{"n_mels": 64, "activation": "celu", "muon_scale": "spectral", "momentum": 0.95, "lr_schedule": "cosine"}
Rows from block 3, named by matrix and row number. Each number is 200 + 40 x the weight over its row's rms, rounded and kept within 0 to 999. All counts start at 0. After the name is the row's rms in percent of the matrix's.
# conv: pointwise conv (model.blocks.3.conv.weight, 384x384x1), inputs 110-164
conv.40,099,197,208,206,182,167,169,153,157,225,156,199,164,211,227,214,279,206,219,177,226,296,208,186,235,102,175,156,182,208,224,209,237,170,264,197,209,173,270,220,297,159,155,165,179,126,197,163,235,298,266,134,218,198,239,226
conv.41,097,179,176,173,195,245,211,245,195,246,259,237,200,217,137,258,217,145,231,152,183,152,198,163,228,205,183,233,167,210,218,151,184,296,125,150,148,233,200,158,153,180,214,184,131,123,210,160,173,229,220,193,102,238,211,200
conv.42,104,221,227,177,182,202,216,208,263,181,138,189,255,226,181,191,234,271,202,153,226,198,191,193,179,236,240,190,174,152,234,157,243,78,211,199,210,141,235,267,152,249,204,203,169,210,222,123,197,176,219,176,236,165,219,160
conv.43,103,270,219,185,214,191,192,232,248,156,184,197,202,235,154,168,176,221,259,208,178,231,303,190,266,122,181,221,218,199,152,230,200,175,163,228,157,211,238,234,260,89,236,269,189,187,135,224,231,196,234,173,188,195,221,150
conv.44,100,225,170,204,170,232,208,172,122,138,238,250,200,190,234,202,150,170,182,174,192,124,180,245,291,269,233,120,197,202,204,213,227,245,146,139,176,223,211,198,183,169,89,207,248,294,244,198,224,195,243,234,210,192,195,199
conv.45,095,221,127,86,259,220,147,193,283,185,222,137,157,200,246,162,202,229,186,178,213,216,229,145,205,164,173,173,150,196,188,230,254,216,193,185,225,223,192,179,150,178,125,198,263,212,106,225,179,165,189,257,190,190,184,235
conv.46,098,175,244,202,209,139,182,189,179,188,243,275,272,148,161,249,173,324,160,197,117,230,242,124,187,222,213,140,221,162,171,181,185,177,132,189,246,182,195,165,280,203,263,144,177,142,185,168,108,232,232,215,212,137,153,239
conv.47,097,268,230,212,221,184,232,196,105,193,137,192,232,265,205,205,239,175,215,213,279,233,189,162,219,201,222,172,199,220,218,205,153,184,189,129,188,182,185,124,224,209,201,147,205,185,220,220,181,211,170,111,150,146,169,154
conv.48,095,183,221,165,204,231,196,214,218,206,173,215,240,117,202,202,186,155,207,264,179,206,210,224,280,169,174,190,179,202,288,169,219,205,203,241,250,108,193,255,149,163,160,185,240,204,192,169,166,247,150,202,244,171,153,184
conv.49,103,159,197,182,238,255,246,190,163,233,137,227,216,240,189,179,248,208,209,225,180,150,127,191,176,265,185,208,165,234,229,159,222,243,163,189,202,276,175,173,211,237,202,153,115,173,191,269,181,256,206,221,119,215,179,219
conv.50,099,202,223,165,187,196,186,187,226,198,225,257,232,267,156,175,228,218,133,231,147,214,158,201,205,161,232,257,228,199,228,205,143,217,230,258,146,248,190,195,171,158,191,188,183,123,218,244,220,164,152,146,277,219,173,112
conv.51,099,170,150,177,166,203,188,174,189,174,260,324,199,237,234,237,202,185,202,156,205,217,278,244,189,224,238,205,262,126,177,217,217,174,174,148,191,138,260,252,143,161,212,85,233,198,183,162,176,157,192,151,253,130,183,177
conv.52,098,181,184,222,148,164,178,161,283,175,263,181,152,182,188,180,213,164,239,176,138,157,167,231,208,187,269,211,253,189,177,229,170,289,102,267,191,234,192,275,193,138,199,208,215,271,199,220,168,170,189,210,219,132,206,207
conv.53,098,236,269,208,106,150,179,219,164,151,254,170,210,216,234,127,213,145,154,133,157,266,147,199,248,255,195,273,187,154,197,108,189,114,164,207,223,157,173,209,160,132,200,232,263,172,168,177,131,239,197,176,127,191,213,193
conv.54,098,243,234,196,215,209,243,209,186,199,165,193,172,235,229,159,171,133,179,157,185,243,191,241,217,176,110,212,240,266,222,231,145,188,178,210,204,133,176,260,229,225,244,201,226,232,305,245,139,287,208,265,140,187,144,163
conv.55,101,211,130,220,245,185,163,195,226,134,161,153,218,157,213,253,157,248,153,244,155,221,172,204,175,239,154,84,132,203,143,146,172,186,168,164,195,217,200,216,198,206,226,136,149,260,200,183,154,190,197,234,185,161,262,238
conv.56,100,212,221,179,164,201,178,178,144,95,204,289,167,160,287,205,180,110,217,222,162,203,181,165,209,181,187,178,273,199,189,181,183,175,236,165,177,228,188,206,187,165,166,307,279,227,171,313,118,169,158,258,137,159,289,283
conv.57,104,154,260,99,122,162,236,150,204,207,149,218,256,228,211,203,223,266,293,226,245,222,180,172,170,271,205,127,121,230,218,217,181,150,198,233,174,166,128,219,200,194,209,220,221,241,217,234,248,148,222,223,182,168,180,245
conv.58,100,170,282,180,146,174,154,201,159,235,164,303,233,150,200,194,206,183,275,172,222,173,163,214,130,160,153,196,137,219,217,173,150,212,195,208,184,227,272,159,276,237,142,225,180,182,169,217,217,162,288,167,165,170,290,212
conv.59,100,157,282,185,195,166,141,189,207,236,227,229,173,173,226,167,295,194,174,212,130,210,178,186,233,145,239,180,230,198,227,151,251,250,211,172,185,194,166,204,214,120,291,139,173,170,182,158,80,228,227,237,206,218,159,181
conv.60,096,199,178,234,209,181,171,205,196,264,236,185,226,133,128,193,188,210,267,186,249,204,151,245,228,169,194,225,138,174,236,163,225,233,204,218,225,142,203,154,157,201,158,222,118,123,214,194,205,238,123,98,170,220,119,250
conv.61,099,198,283,277,253,145,193,208,158,183,219,182,185,277,134,192,146,193,212,191,205,185,150,166,197,167,161,208,192,210,180,221,180,206,227,218,243,208,148,258,221,196,209,149,220,171,162,282,182,195,134,169,208,192,208,175
conv.62,096,135,222,181,186,273,235,198,242,213,223,182,185,193,213,161,126,221,139,228,247,183,204,189,163,271,265,243,228,191,278,170,116,170,231,190,226,260,173,138,143,154,152,166,153,189,229,197,187,237,188,166,175,158,181,220
conv.63,101,162,234,228,145,183,233,148,262,200,153,181,148,210,186,194,185,256,227,200,161,266,220,170,215,204,145,210,182,85,249,176,104,245,199,204,184,258,224,241,311,209,216,185,243,185,249,167,220,192,211,198,210,228,256,209
conv.64,102,207,196,212,126,160,215,149,252,162,192,196,198,166,270,115,319,145,191,198,171,246,284,105,225,168,207,160,144,144,216,248,212,197,206,276,223,229,252,226,219,178,175,209,98,176,261,214,253,181,255,228,126,233,163,273
conv.65,104,239,230,158,195,247,205,265,263,150,184,239,199,170,251,133,257,151,286,166,207,233,211,293,207,125,203,152,287,208,181,282,267,141,208,186,243,147,106,155,213,244,232,187,246,241,254,224,176,242,195,211,270,137,205,226